Weights of a small multi-label image tagger.
Training: 13900 steps, batches of 256.
Data: trained on reaction-diffusion patterns (Gray-Scott), 23750 training examples.
Rows from block 2, named by matrix and row number. Rows with one number belong to one neuron. Each number is 500 + 40 x the weight over the matrix's rms, rounded and kept within 0 to 999. All counts start at 0. Numbers have three digits each.
# fc1: MLP up (model.blocks.2.mlp.fc1.weight, 640x160), inputs 0-159
# fc2: MLP down (model.blocks.2.mlp.fc2.weight, 160x640, transposed), outputs 0-159
fc1.380:445505463438503443597510419522472499502474466513487548466475415507471464539493509504460503494529485518507456498576536535493484512469552518507445526345524484479536400521470458556577389484547533501527423526557508528496491504515543504442516441488465463526623460508498490534485504500543410528488427493440525483471487505509574456530453492500507491529472508622474479528566430573502496602476444511487446616521516442477477498609543513516450535444516490539515494491501555466587549509533549
fc2.380:483461470490509568477492473477466542542440520563483509452515467520538524457521524524471511505527478493436455579531554464509501471410475540519381487515495523480477533480479488458454506596503517409474563495491453528461506478504444539428489478508464475532458483554451534406544455536577602627553566583451442463515592523516507515441504503495496522465503473461487524476461539441501512527487525516577552467526512471493495547502479459459429597488532482478424477500491420440499531518511480
fc1.381:562546471528499580603475567468440486479411455538520469496491547526502503588470517501449526485487399512521476503470467493503473536485574419586521519524536495467458541540539515462505458556485461510514459483530550547487492495526505571523491532496549463509593551540478564515583592469500492468564416448496460536553454466556584546527519466489429527523541519423475493462497546524457525393512545454535444556502535402477553459446605451523466580514525446519488493464471472540554512494517499
fc2.381:504497482519521466457504434423525500511574516491504504453564460495487495476503458501558409479558513546514514499530512494513583496482484516477466507498558584495507396502439501447461478475430539481443518468518466495533478605439490516500459479494477495533437543495496501445498445469511443526535530554499518468488504552441534461462550550509543457515464499504544530485575457513508487593499461591502502464482443521491492537529473486475508506438514491520492474521460516538492482511513500
fc1.382:539621470498531479557458585339469509454496450592506498488519475542507472412484483438512490454486478494469554444466595525541558476578500506462514458506465556521477550529530471479542457519479589495499529507531441509521495454392529498541501537468436518530487567514541530459516435556420535491525501390492495525503541454645598614517508505564575490558504472455358505506532518515533398504536476507481550500505553541557499446496540492515518555408527537512569552561564497495448479467460517
fc2.382:496463436476466554460511536668565455464523477461562433504447440468395477552590425540520498494537460440589442551662379406405548533504443471517438464480473393517463406422519502562431543457411426449504468528497489491498444460491499554497468517584496437469417438422560485529483460502507392539546470466425524474506449504423537433434533536511466417460479380487584492422463556397474449515432563542463548435447506513438496494489462499403523491424535532412568491583526505495586568413594491
fc1.383:433481613471545464502449516485485496465445560474609526425441487521485491512489571517391518552491548469498486404496528492478506575490535511501415492469506485483538518462507480579506464424475503552468485531537472485434407459467478487551497563500533473526580474506496561553454512439605522517500494544502532519519498507350509445562509482483555454461535441463513516478561486479529505519557513524601409430541524549491459479563465523519442562576511458493498466474506443546510479584448460
fc2.383:563535464524518526472539439487567559514536437501471562502537498459532457472501468540536441473546442538485500506442493455543503496502531489493524439466468463464518447533463515516458514535524502490530427512456532498509531584498452450546449520495499535566394544564514514452519482572499467486485493469496480461544512495553495581544527448526475509541450546473529481533495493508547514519462473477462539539443491494584524498359517511470474519506433486495475489600527591487434528454507525
fc1.384:454537494492526450488479511519498495553536504508518566493525532541602516502504476489396496499513409472551515512528482502509479479470511497506470509485485420484536514534488526530497493581542526546472517525516517518510511472550504540487571478504548601561582458463476485540558551527484538490475460487488417565503454473452460453523522462537598584489528529515541475498520458422524522448506496515525552463501538518506530469528528520535483479474480484436436475562529558486479543512523578
fc2.384:553516512480474535524437463499426475431503502435576483492539542479453541518534437508534487412487505477527489515520509447448502504468493447455494521546496587526488492465518427500450508504455441488499560507554503449467501459488484554542541504503457465470468480519546520507453472548500507448560533568538524475512520497547461474487519530519446459485498425487513530500452549467483509557460518450509478500452494478506486527511482521461480504541482571480539506477491445500500556482419437
fc1.385:517529580519412485491541503545508502506428546387523497539526413473471483506461450454453505565480495421596461492512429427497463544421512484546490569505429603421515468486486489517436510494482520542461517479523518568461396444432478519513501543486422426508572435523526489522528491506537483488459511477499492575521538502474519600499521478475531531494503502573431425479461499536471593521510479522574483503517468508470528476567487506527501472516475458521477453550531558495457467426470443
fc2.385:501492465533525519524470482461520477501540449477492537451475488581595565496490570526469562490568456552424535459526470463491501522513475447509441498514472500477488485472499520507435493515520528470539492534475522456539539504573518444527494432534565478486428610473494482488453528478470498518552554518445499428486480482504553466522551475539517503506528474438464460497542487514557490415556469447426474543477549504492506490410496497517539515450558516504511490525509466529539512478481485
fc1.386:539486491514488529510463570481469524518494453487559524451514542485531530512426529476527513491500520530453521519512521514541524530522541441514499485468500567546485514491526514576504534543505538484448500475561502534491589493524560530453537502507567509481576522484475522544480491539506532498554500581524528569451485528498428508502488528560482572505490531474517466495494544567506506507537606507488452425513496519504525565546547486532550486504513528514505526497506532449531547506439482
fc2.386:404484496464481517502540453474474510476566516506474449516487505552474471503552530414488533540480525473498513490452476484507430450457511528497517515455486513500454458511519461509518520468511526504550541524479456477455467427582561378466530521492504515472513505490545496492525572479483562483496474481479581502477479485483564480516494477361541517530550486525532503444466521476515495554544427493519524552432486459492509476502516483472493565419501513473487500501578433477556514438532533
fc1.387:549567505505573505514453507505436494438501506548524519436462512522487530465507568424449522443450419523505514531544547512457494498452531445550449438468533487530559457479501570484489494516508496469512544486542530433564538510479447546432432509485546486490486527562461494523550521517450555494527473458504521518470573499523518506475549451552538508508542527569530485560526476492465485508553529528540496515555570499518462512449505491475426443509490508488564481505542509444480491507496575
fc2.387:485493471489470493505584452499496473479489526503565452519526489529516460544497434505542462537529532500461547491448481521500531526505522535455502591496496528479486526551400475514538515457539445471478431465524535533482460490499496495608481480485471444542475461447470513493525472538517419502556504554482526529566411523507531493465442544479525428498465486506499535430487487540529489497480487538539537511457516481467491525508532557508505491424470476472400468472552500521506489508507492
fc1.388:439488516509563488483482414578563533559508522507506537503517501541532522519558576468508470405532579508542481424451537511515518564535533509519557476502403548541481578426520558460476469511508494534467547473531456469499480528464516501459540511454482520534548498498482484541473495541474488509516513465520444467507480498443425461436477586478480554495482484539549495457502534519558541528438522562555507410505495487500418465487525546445509538434534495486432491516536532628544506512478564
fc2.388:497452556537480542444497525397449570495517475585519489483501406505428477520494473467490489534458479560569447555493466544509498462465476481495458511473473523543516434542538449510497469539475462471522415506483546533539539520540456553515544468522524503522485476482504491510520521447491469485519506464565509494501468548477538511573519527497520487522542524483445551551470432509488478541504559521511482524512498523479494484518497452507491454510474490514523483446528529459429532579453515
fc1.389:465578487575614497470501565427512494467476576499463502450579459541532510501489559485455554532464506493475558466473436474476425476483475436519548519473507499472475417494573450511527421575524540516518476449496502448477548528471477483483509503497541491477551518465482475500516467521521420537508420505521471443549484513451511453486503412528524528549504534592504435548520448490470517540482530466473465533504494465581495545524461533514414527505555481530466560485541452540445552518528522
fc2.389:527493603449466482529533490561471519512510458493512502503488467491523556534468526557554481458439537546474501466498526557510470521544480523490504478547543473565561584553577508485464483526489528435445512531558509501560451497494479492519473503442453538512449535466466479406554519499539560520456544490500483568459551476447491528475475555469542466527473449513451480439506536530522484429549536471476478553524496474469479511481520475557557480488514539460473456583504517541418536479501499
fc1.390:499537575501519509480470520493521522429441530510504478615530469540462524446447550520501432521543505469521436463538538493510427434469500521549495581466496494541519555459520531560472514490551485513512556537534488461534522523499550521485403461508436458458536488549493495550459539577578507513491486502543541520447497493452579493517492509559469491453512493546510529503502558560474457515523517476540565477463434517414491503538553476425537439543492552506561541510571506535513483425528528
fc2.390:474538450504493488511449499488424503490477463479500569408441542493498483479514514528519524529510464450534492477488492535517467502597490417496515385523517451461509485515479520438504488477515523503476396550503524571493559438475481501492513466419619499466494503509498511502429475431433539428488577561504535498535441520541469514449547498534521538521476472467440499557432486475497410474525536539482492509450513421526544579520451525517512577460550423458479528504471511472463546579511485
fc1.391:499575490530526478530526487526559523491523500464542497542530515545457590429465509514456513480546533487493506471504481559504455468478530515508517547459519513522499527442655523515487471470453401462527553556507541528508435520501524569500495537494474523545512489472517548525529485495526559478494434532498474506502536459460549458502559506470357536415502510474506480511485403466424541537558511459559444491542503529437540509458502494490527467505504499518477548426485545412506491506445423
fc2.391:499469515512506502507481554481506541460471545522442524430493477466514452516492479480582538461534507517518545474544526494487477470421450503502488457566472425442508548554479454432470492507506573506509516496496551453512478496565505484480568455502503542526454461510484486467482552503428466550532465470531530425508529507530500437539523446518505510541445499591508512515566517558486502498489508567487490460521504492464520529601474514510447569478521478477492421548525509560508437475512484
fc1.392:486441467551464577472509566436544488512504458459442482439476537517492433481472597540483496496461512544502511568572547468545507528519522490502435404503501448439552422555506493500471579490526527577596493557430456473497544567486561513523562524497522507485478508468485540463496528514517568491561506492436484519488463528516473481531512483566471438508535556427469446461481476491480567499589503474521532460466558549502512428550543490567409482511558556488527548582460453489576567433490549
fc2.392:523437495497543411593475503566503515513464598523507538580518500500497521559522478572505530553574518522497532481476526538495406526509491476468555551478531537559506442547472505464525507501433494487430552498484476549505501475523445470423524478461570527487546443494508564506471546499473510447487456460562483501532418468474469578590505495447419532572478461477570523533531549481525512532447478483463494559453513452527458483452490489463598555476521497510481460491558531528454489536547530
fc1.393:507473483487567393538492591502487579495521536426548511420481450410519508472424529486473478473443487495466459425441529448523527547513546568483475500493539498561527516526542508507513507482480473513473550537522591492510435506449547552476512473474505461467470451490467518510541471460519543465547504477527504422479506499508484518441544403557496531468557477511484454562445543513532557506528530467456443456468507464548507561527524404430461486544573532433510504548508562533497539450495489
fc2.393:554479566540489558474509470514524509521481420522531433518500444540496474563512454491587394450536540514509486507468471519477444484463507473553428431506400510450526456474447476470442526512473409472522437500496460537498534475469501421497465511498552608549502464493476492519460524533426458571470441528436470466473530466483508494482489570519534615484454510467486452460548525551498509469479513515512464483497494531508444497556507511476549560433548494419468585454490469474524447570376486
fc1.394:566497480510488517450494526523509519516541444574560503525488453455492509458485469390516562473536499492510538486430481565479506514469497479525430556484464467488449522470471511502503499522493487505495523554488505544504585511465447447564491487556506472487500537490496573494544523462490520429566483441428532575538452488495509536478551520471483540556499453528477564507452478542485489504450490528518461481448502517544471510533473508520496537526532451533525519513548431559476437503476491
fc2.394:445523430468553482534496500467478463514460477495446503481513524519442511508526520516466451535472537537570451554567467483492473427500481445522548482479498574485521452455502528515534518533441508501486472479501531460544485533550490518497442464529538447424504480492482478433524475515519503524493537574484407464479532547513442525529472466545517484500532492499513506460574526463535525539498530478394555531469437510459487464514476487523553480460469465585468476469470570399533549491432518
fc1.395:448512486438569418495478538514600499461495460486530515497511464545468456484510485478523479520571542476475469438471528487491481443446541527529526539424477481517503501546521478502513499491469457507524452462526476466466455487555516488583549581512553420436525529460514545473528575570566535442511573467529458522549441557447450586485560586475470532505511479474493426446519499492464454556441541520556459616457505473514513582477516487476467492543497475548472497425516525521588505522457567
fc2.395:467515521471500573504512438441433506540510472432517560435489530494451531501504532494481525498493543502482523478523455535472512527489482557463504451537552581535468532484488493439463471522443551435497449490465537524543538519512433484461428451482484573432521506567474472506499471489463477486510457493471544489482525514519542444493474476538449546437542483520527567553503478474506484572548436481487425504532533520521438517528456505472522532450488522448501486469488484532436525512536425
fc1.396:505523480501542517476540448516497512523454475495512541513460510531558528441467471458522506483513483499475564418439542500527559461422494521549464558503541557539463469545515525438539528511548497448538440533521468465455439487469533572482540555516494457489523522424539452489542420605483503499520435469492540537549564575579578573505553506579469504475599469524476514524550508533509533529486537546524467474552522564529522547519481492518454483542481523506505485515493485482545516488442512
fc2.396:495444501474498490549507487490411550514556527516574432526526373499497539481491455534546541528482529474523475499523469465489510471544456577523509508488445476527513552453498478576491498502454496490462555480465484495577550531475522427461443505495551479505512455524502454430500554472568459507501524494501484467531456500464483443520471510503513521539502458504496478485448517438503516514521498523472514450445486471515480480466499474527560508490467453500535517506532502508507499494483454
fc1.397:481467504529501486576439521511581526497502531493485531442448579434525471518543530494489544476450595517516561474536501540447433484522485482525538422435505437482489550554567515492476411562485478518546542534515550502529516491562479480568582498534555559527435554479543534523445348515524453491498538501478495523590566474522481503509505529519442584492496498447526500410460527429531541522461462541540500532467481484552397492444475508438454585483483534587577460517438492480512477486527533
fc2.397:510520462461505535428598460484440513477453499469500495514555488552531493467521565541558434492546528484495424559447508471547507522459505529520508521550485559498457510519492501478482543464523534477497525471518522523488443539504438514492468550587417491487523475597471525520483524475462549495438430500504525500433434549478486477508469492519512499602482516537528530520495501549509490514553472497473480502537522475508533434477597524552520438501465466425480542470605520501436549470441507
fc1.398:524497465603439550499488450501574475501521595415505518475544522436515510545505576495422542574498560509564511512570572528563449543468505450572524437488470490537454548528490482503498506529473519507530514568521503509518573575540465468541520471523545558504516553457511518503488548490465569522518513457501515560537586479451491505542522554560482502636502510440558571536517537522542503532492521536558476558476511531531504495496533497464507523443556515517478528549507492502471514533447531
fc2.398:479502497493513534503500534499494518440544494551485578495494528617433452454512563472469435455491432476487541497415477468500558477470568516486529515468485468503493469594566497529454480415522495499503569510608466477471439517500515498500485566464434463460561491592441509578484492513520519487455476550518518520428480535551569547459536495512527492409510585554497538572482516524515489454448481525524476557492456429463522483524517523555529516411442600534414474511518512558509511494478575
fc1.399:476518502548452519503445460534522422474474500518442487499458497537475501478503476456536481458475476534567516451503534506411480475485513517505511506509443456466506476523519499497462478494518518567517530505500504530441510490492476477503487537451512554475541544447524446515510536487458498477537503443452445493558502512466547509471532481457565476523486478494517512526498536477501524579497497506527480531509439480555479429569494533545512539490518485477499482477526521544507520496464514
fc2.399:472382534529539547487522480480533557535478473506572453509525514463503466493547574475568568512411518507531493490423554491509455570561466453499522521490498507503505483485476479547543537535553437480560474503508420490530519507512511483506552508482578488555512454516522509494521505509461549525449500588495474502472477493550541492563497456504541453515589480520528521410541485546538515491566481482475496547453517431466457491500497513535571478536511462488478569574542558438615472567504573
fc1.400:464496543555469541499528516566512534526472476506547478442568489570509478500596422559498520520451414519536515449463530543453486567462523592482521523455528523511423447473516556414456443481495463550549512532544477566489519552552428470557463450447537526441574423545534503533494516559477570484554494528533429525526496534510535551531535595465525510580537483556506519515463440574447471481486558577493559496542534515511519478537491480491458564510487495508581547469475517531493484479476436
fc2.400:478516429510545460533509493519449493441539468485477514491443501550482474566416466492486514494529534503516552539567517468541540509484504492481478539565503505455547550501467467510540559531520532443461510454503459437505482512518558597472503603498473452579449486511446390531463412479549478473483507455506469524488586416451444473597529450564470590487516457532515545454465515474509460498490474488495486498490505551454468502446530510519508456455468450502455538503511517454570473450536549
fc1.401:504549514561461478614538468507492540500528464556530541486531495464565519503485529516488516535492466495533502505472503471488496471534450556505508480544453560503437499493557546461505487549488517498454535568552519530453498524469526556444480536491502512481538476464463425521535529575529583533544526543499538497442504539545545506527527451493494512486548449462536501484463506546499532474455575506546550544507490458600522493506538500531464513533449477514573490543485521484449433456512504
fc2.401:405481479525531468410485491500565531499521501482499447491501510485467506473532523473505519474458510530463454449544533486517474600491487534474406473496561513482560487471428539563462482540564523510443466547456495524538495521534482556487457471521551477534434489519490527453501549539542506472538474511493470474504517421461446433448504537454541495463475524493438547555514494510499533484534461526512475490437540553538522496462483455507492491470518496489506520509481505513478542513481489
fc1.402:516504485463512425479426494485536486460495464489377485486493511491554482488496516448497529517492505529489453459490500526480499432510439457546505479486550511488510435490501473523486465523471516527497479454495444483440524530527492526432465465524545467507477480484470493528509524539550541505527554553478526607420483512471437473495444448475473475522500551515451527533487535457460538503511548481467505474403551516459497522446514556522538553467521548567422509501563462533498526420466579
fc2.402:529584522510471516507494474468467495508509487586522483461548468502496504491486516456465417480512564484519449536480502509532454559461549501527498549513481412421454562470469475503513478504528457446461510538514571471555515450445492557518479583478483533494536463480494482473499505504514399505525449481515481516525556556496521444503489511448498458490544431516560419441499508460565499488395440515504459443546485510564550516508445452486559493423538487496553545536521524488539545521532458
fc1.403:541509463524531471487521423485485550451435473495501576530491499475535493435484465515542527469525473437473471518501454555446446478410524493509557511481415544477494505495542450453523513530492466460472491475558566455450523461479446483425554580499557498422468541555467502489503384475508472563531451490474484489493435543493535452453531509486531579499484519518469499534498482486512529581496617502461448509507470510481575517466501524471521538363478518535482478427479456464526479508536465
fc2.403:498509515496523508506485454541453470536448514460446556547509487517519488562473479515505432518504500499431501553477561592538449479557492407502517527470495540496482506457504504482445489463451527459539523546430470477559486533489433439459441519458484505559508497475489585495428556454453585388461448420480484432533452415458465476565489498528484530523514445575568528484432544484544537558424418463533515438443566461571534561441497482502564407530536470531520563464456510523586498436435532
fc1.405:467510516529529528532531587522507470461585511504485573448506513560462503420474505492423467465554483482564490470504507503526525548535442418528451535459485497512487537476490508519499480527488393485494552439471465471528543538512503450497507448472470468499523552458539468550491503470461506525571476530495431588426451503584513472530484508402495538565552477473509482486484527492412578500466549496546518537490500521588504508592543493486481492499472532510511495552492526531463513515499537
fc2.405:575503492490468483485507527503495516499449530505565468478515488460506462546487504552518482550486493465467535549530508558426496481436567479476495465489475554524531445474509528488502490484499578480543501530525493545522496537464454540539484529481504530524474533504496506524467461498472523551514501513522463485458461569446468547495521524532512506459451543497496493464585495538520463563485524488494456471520479450457564440539529495490502468545491448477467465476530495503513453542522489
fc1.406:567440498498526486493513543564479551474516529488474449450498449427532512454470513467556527544466519436507499425513503518506461523478500479505512528462510540446528551573504572489517506471438540474450437372483461527511495523513587549545464468423419535492535545509493536485442551487542569518484521494456510511458504488528477529493522489488463537441490525514547466484460480472538574450483531563475510513546474488496465438548482499555435608507556565501543543540523529500456511494497449
fc2.406:517536516517541547477553508504461482554539495512490481500453527539484571512529531475477494509513435497512604530502449431452551505446487485505451475516485474576523509473490473466575521495567572508435513537547500503556492558426481515512505460521543545530487453501572491507547508526478530553551503551480562525558470463464541432478511507519556494519479524481483534517555527559562490551601543512528489520530463523538496550426571501550447426501510512537485518474511552539557533538437525
fc1.407:554500562497453506508482458490451414482432551515473502513476510531451491474533517515500467518528510481556509493508425494552498551495577518484472542499470487423481487518557548494541402450483479471446512480553498491463507525512480536461520486508564516476583521501494547577495506497539481533524530506511545570563474514477553491516461509534472511499476463448521555473448478442524509481503474551474434440559508537509459526517519550481489552526476504490540550563569444434490490560473480
fc2.407:419567507503520497509512517505524534432508439446554504526544493528492460507481438445430478502496418501473585525485581496486525470516516547561524484492443508542561507457495559467471523510546492523506482562490515492451495503518462535429415506432448474517431487477457550455511522537480478499477574420501566472448539475529518455476475530426507472508474598525418451497482455520402494487547467533485554476470483516483508556522513430445495445537504467435328515498517533489407423535478474
fc1.408:502531527458443498522517478497514546494446468501502526496550518504487500445496436422437464548522482509513526476478494489525467512500525568538501479421422565554539529504573554456494411535472501444490523517546467451501512521557561590541531503453589500498507482485584488482511507583505498495524495468516477469531476583504500550516543506572485454530547527456490461454557546541526494510464562515521560466482476485474536449474520541496457491555568563495473512429483541521468510514494460
fc2.408:562523483516522532530464510474520521513505577407554483504456498475463541512502542496568514495486557516443519541464505480544538461498471457485515524471534398523481474430458483513482503500466466516538496551479521537475480567459466476547474492524435457452499508457481478548444535493482493521516482480494498551495539439504507488501469525465477487483534490507495508483462536515451506459465433510453520484469488534440487544467484547493532448459506419459535497550515504489528561589516490
fc1.409:440444551462507421499488527510548563485527491449464539532438500506556534458480391410483461442531427531541491442549474575566444482529498539544489465465450448566477585515471452501532512544484589480506463465495552534566532418528545527418528545486529539487458432489392499563602441548502474488477431538503417525476490465499571485519481578554474517439468480568463467465580556432423572519536531455534497492450484548547506496561471433484463505520587452494501517507514494479526538535423522
fc2.409:426434508451466509532525445466506451460516523505442489435534488510531433556590579456477488451515545524396511568565551449458514497520586479592473558503474512433533450422520500494485519453465504528473608536559460480460544508496468410484492469584548491444541478551595470491439502468540503526480558428466541544465502520539526510494503465523473520586474478492477414469457429499528492534502484525414454581548483404421524474556497545549442548514479487489541563514543406537445528451533500
fc1.410:565503498416498591538523477428502512535500477541432397509475435403511508443409477469576451491524498585518570451506486472506489480464546482493435493517558543467617490515417536575495527425566572525546452666422496508549449513416592472491537489420517443477612515466538498486509492498576398460453535486528413478515516565391486560475531461432437538500491415555413514453536439483397628490568468532520525481528522518379616519563535481456473554475523528595611522586530507466458520500503477
fc2.410:507450492498489468438470528504475539453489518533531492503469541495581499491486560530468623478475482471483536518524498531373490508415459456484563491478561512564395506516677490522455513583529495507480453347590450506535526509506517513477475501493472488459408502497491418427470505531448520524457494448379680476452443497515513456466487562436477459466553520472510517531451565623487476475476456519444456442458532578549543523480482495570490473483593510548443441492551440532503470553421537
fc1.411:467497511551523576482449473486493533516490462513553506467444527514489464461440511490575442500458560518496556572532534550485533447472557403533553581461461489473481567536510494516496490593516476515507443481542539508541471493497465562434628458540419517485444399518502486461481461515518510484409567560437513528537530522510505459458557525571484511476435407573504490557493431457471547538510505491508482512418442554481503616554441551560476493475480523480543512534474452528503513521508561
fc2.411:529592496479454522485466518490487510470442510461429451547554497491484514573470448495432527478513535490452445414518452549520472561485512549457501470536499492513486448480485494529500445442465572512500513492478497505494499452524542472474535531503476444560453626533501466444544485538480469501534508467504459528506489519553506510587465450532443574580497517494454478483519528557551530458489492479482572530500499459518519442426580461518488552537447435528513458545568555515474464448472501
fc1.412:510507531497544512493519497504504550403565560570532586483566499555492543468490485460467466502435491470466496477514450477508552584552447555582491458490469471510545551529455503549484456510568554501548514519476564579531473518548511576473366428522447533494519546472497523450454492485475507496540588485460504455480477491541554487495470525510472573514489530518472540464568498546489528511389524498511516547468469519482461462564538468536550485470522501497499449467467553407441557511575465
fc2.412:509501542463461511560437498478481547458450413453466429555516536499502466508519501574555531476571523480478477506489497519464507535472581480457502511614575520474493481494555542521540430523439478475495535513532382479500476360474519484484547550433531566554469565542497552558527496431540479483481474434503494442549549482544420515448434514442526450424539532491551431468523420497511467459498518572497533503570476494518499502441518583536495502523497531535531497495526509561562410413552487
fc1.413:457517564465490490475515490430444521543440424491569511482474520439526566555540526463445514524525528496433481490474483470535475515455548492576503528524509534531483507517549484428550553529524501529467558553456453476475455488556503534449455496613440453501583522545492531484503479529508578493558508524481494507464509489504462593518544478584490482520506484480578460495442508485507544473481516518510421471571575502481543510527583475461493484511456529476556498493490529454541466569441468
fc2.413:466436484540485547537538455538563543511575513508510433488452523500481421475511426552456483540464499536555555528493584446469511437576442513447499402466421505529618490452470499517497544507492523452519526464571514446448509518501499527526538442537558486498483491462456540507533468499482473532455471483545434427460477527487459448501575479460470548450494534517428524450555502520526516436548495461484538519497508449519526541470500546478581558478574490440457525461556471456461463430478492
fc1.414:507429489582510532509511528548524626556495481536499524498513547490536541510479518504464536417496612449578547448508511543447520442513543537412479510508482514481504553470526524500564444491558488518465504548471509563541544509470490457500461454506472407524500526579517482571553501530545559491533487534475532487486461497507506501501488563419471477572470475529505509528494470497460454560504500565509524457535431487532425469462509520471523515471587439528531549537512539445432482487494494
fc2.414:453500492476533502517516490443507468537499482508559549588504505526526529517477526470481490567468537534525468563456494439514471526429574542497507498494516469533523528568521516438529535487478513530520528535550516468542514494499559536406464519525522523526573490446531522528482511505453477482499442522537447469477561488481517526534508458522434518459551471556469609453491557481505457472452542477503495517570534492502525473577534546486469538566473549489524489512549532483573516518529524
fc1.415:476492514412538475589465536537584533489462524508507449498469517470520527485504443496481473489461503520465515456541456510555530521474539515537408520525460512529593480522453515479542434471563486427511482572492540468522493479572525497415437449435535483475472482482511559501467442463504511549605482520531502524506567537451518543488480500526509515455506538514536466460494558500487539526435497466468452460495484468565579489493513564533482523485470498575461457467491521494549544467518488
fc2.415:520510501504443568490451465448456441467589452460521525538461511511513423512494583523488496472462506507496498509505434468538495517481543531433531496494567469482464435520494499529477484498504486529458446481500470444501458514405450477542506554540502490496427456539449475490541537521551462415457465540490565451541409519477452522461498570453450486538476452477564482565438455470486518475536494479530520566523450478511465517488502495422511501465477502419560513428467533539487541479508448
fc1.416:560508485454476595495434455473498513528514492466488488517533473443547481526505458406461503478511508433528478543481577497497498580516543574523431463537446583422434508419552498483447518481537461520519484500525593513532534460494550549495499529426482529528488523506530537480485548436476464484521523505484583515491537464481583449510501483523556499579491521525511544494526511528464595487554504512581520452456553495486531438577529518590519447445546518648477565457500465517508502463521487
fc2.416:464429491539550491492571499506475488424522539487541470478535518498537561531523537463484520486523490571487457476424474520510576446456497471497515538505510497512410538514441515485516517495506549480461486526508520488555508412518461452506540492528517457479531489522515513456476462501485546520512487516459439491532512508478497483464525450542486486502522499523544516524472452505481485502469552528483498532589472568518500509508558466412459604563468443420473529495503534484505550537432526
fc1.417:478502487472481511563515503493467478470385443498417519460466473462482480476494470485435552524494491491552509420456474505447510527481501425490508488422530466494465504523417600567487541481538489496478540563469411478526545463504527497501498442442557556461454497562454561566490527493575418527504489504487443449533532474509467500457413545526499547484509500488512443463624475525499484537508502442534533492469501595444442494415467567453485504537496515492488488434540490533413492500473445
fc2.417:450517539473512507489429555530491505523579552548533509509522522537510456518497514515444457521517474483511510529594465476555501463472523570532447489548482508445475476483463529474477491543461503507495493504532472546552474501523528503516488513542497481466475545496495456425461456532517478493547526368565493544563538524479535492533507489499517509478499472473554568516446460496508466469514524570504462482520523481544483508537533447548503532435559522512529520470484452490498511542515510
fc1.418:532562472453544433549559490518536559486446484490552541512524497480546469529461546468511486503451564547508486483452491535510484501520460573491528486505492540524509537478531501496537475541544463491518462472459510495546467485538549449494465527481488512451539561528508356518540492577512512558486491502458544510509449488488554467457513490476565479517517517510529495488606497509490463467577519542476528475477462422497501477556518494567488520469480504532570451557508516464558484473486463
fc2.418:459454530532526451559522576497487502494546455497544521510522481487542530484601447538526536469551519489516488535568476444506501531480550477549531461513513568507466501466572556509472548485521484522466432451493498484532534520527440483553506509447510435489481503432532555505480487519504520511494493477511409479429554442503438575532507433542505563588547501539496451541471504478570518571435505475597580452541609559501512514528550543488436502507469474528449480462523508447465522571420547
fc1.419:469506477501498439530463476427529522433569499434507529513512556486484463446472475504452512534537586527530522497468482470507463556480414563424490495452475490500547453513490554545474520524539637511451513476567481436479439538490518519538517547508552435427490521474392469581512486448464458436471437531487474495479509451492516528524508493482483521391499458449472560530510511447577567628440566491543537503455515572472546463527438464443419530495499514492583482472459483525439516556444474
fc2.419:522431523460537573427476496559485493492485504480509497492484428457576479513468536546484376498467435494471534535555420535574542457493531522516515460506481533466455490473498526401470454496538553516451482590462588510500535525427525553491478452479482523537513479516518494501496439521525439508511550456492436567471523548516505464503495500595472479539500490472515461526505525485470478535529478535445494461570494431531415509541500511569516479508537518474516507523504484449523433467457490
fc1.420:479460471482439482537553516511474452503501550439460486436522467550483444521446517429479459494508522460564519490517491505534562582393417438490446510529511503498578503482510488446488442490474424541453537517506523500480489557484546541572526504550560483409497465485461516498491423506483540474509498479528517574450532556492477465474507516559520500562472470409499533480518468467490475526530502480527481453510473491544538497561450484498459493479492505521499497479515421474503561513510505
fc2.420:561488513462493473482476468507440544557502491494484549495473496447565545516427528535540525492468401503467518560523496565502500480483553552552582437566477475489515473583528489564478493516436562542561532478535456495463543470503427440502536526519508493490515497468502438426485471480481437500500500549521496423473506521480460582470498522413422490469542534531507512480549466472476552520544497506467527496533531514534504503462490531494540482462453552506541486550512521500484508452489456
fc1.421:496473440431478482562523526460507518548499482447444514531410543542459444532511525481529442477500530448522390506508479465469498520473515470518600485512490518522492484500492529498506455487509457472468527490533536508486493512539518522522523534425505521552579544507490539554484460487474504506515489489441464490503527522479478508506506490483505491476516499514586492527487485506526535482470494560521530540533511568509572450578505507570431537504468570518555529542498490484535565517494473
fc2.421:556561517569615528467580452532508543502537518470520598496536512484519527525553573438524538514494515523483562470525421569496425524450499470483554618506481484507468476545520506437438457478545505582489461552458521483544524497517526434489482542526551432471475471482508554483547535529467515535517430529458499521560508490496549509541498598475533542472543522533511458528513527488548507550501525471426465468509507459553500495456488532466468460547486484499523462541418483539515427439430472
fc1.422:509528540549528408506570516419526510468519497468481465537544606478446462531529448469420510520504467433444596441427575468541441522453473467432601520509438527543549547430456554551534515507478458467439502526503545529514552445522421455506506467440597563475476517530534535535478518544543454502506391448478472466533518522566477479536525506511596549531518475449583546515476489486554524488538514503406512527490542509509513496481503475491540535525549437473526557513536476531418424444521541
fc2.422:511434468405477524372467455530478489508471445485525497441502530496485530448470544498606517495508503543530416550511423608474568511568515514533454552468515480413452462473547449493498471502527569467506465489471496485520504442544540485472515481493476502506471473460473524522504503570468521542580623535505486542546518499470512520514513459537482479481443525470461498444527499543480519504532454477537494471518457449513461565500488491547407436542478531501577533430509542485574594511517512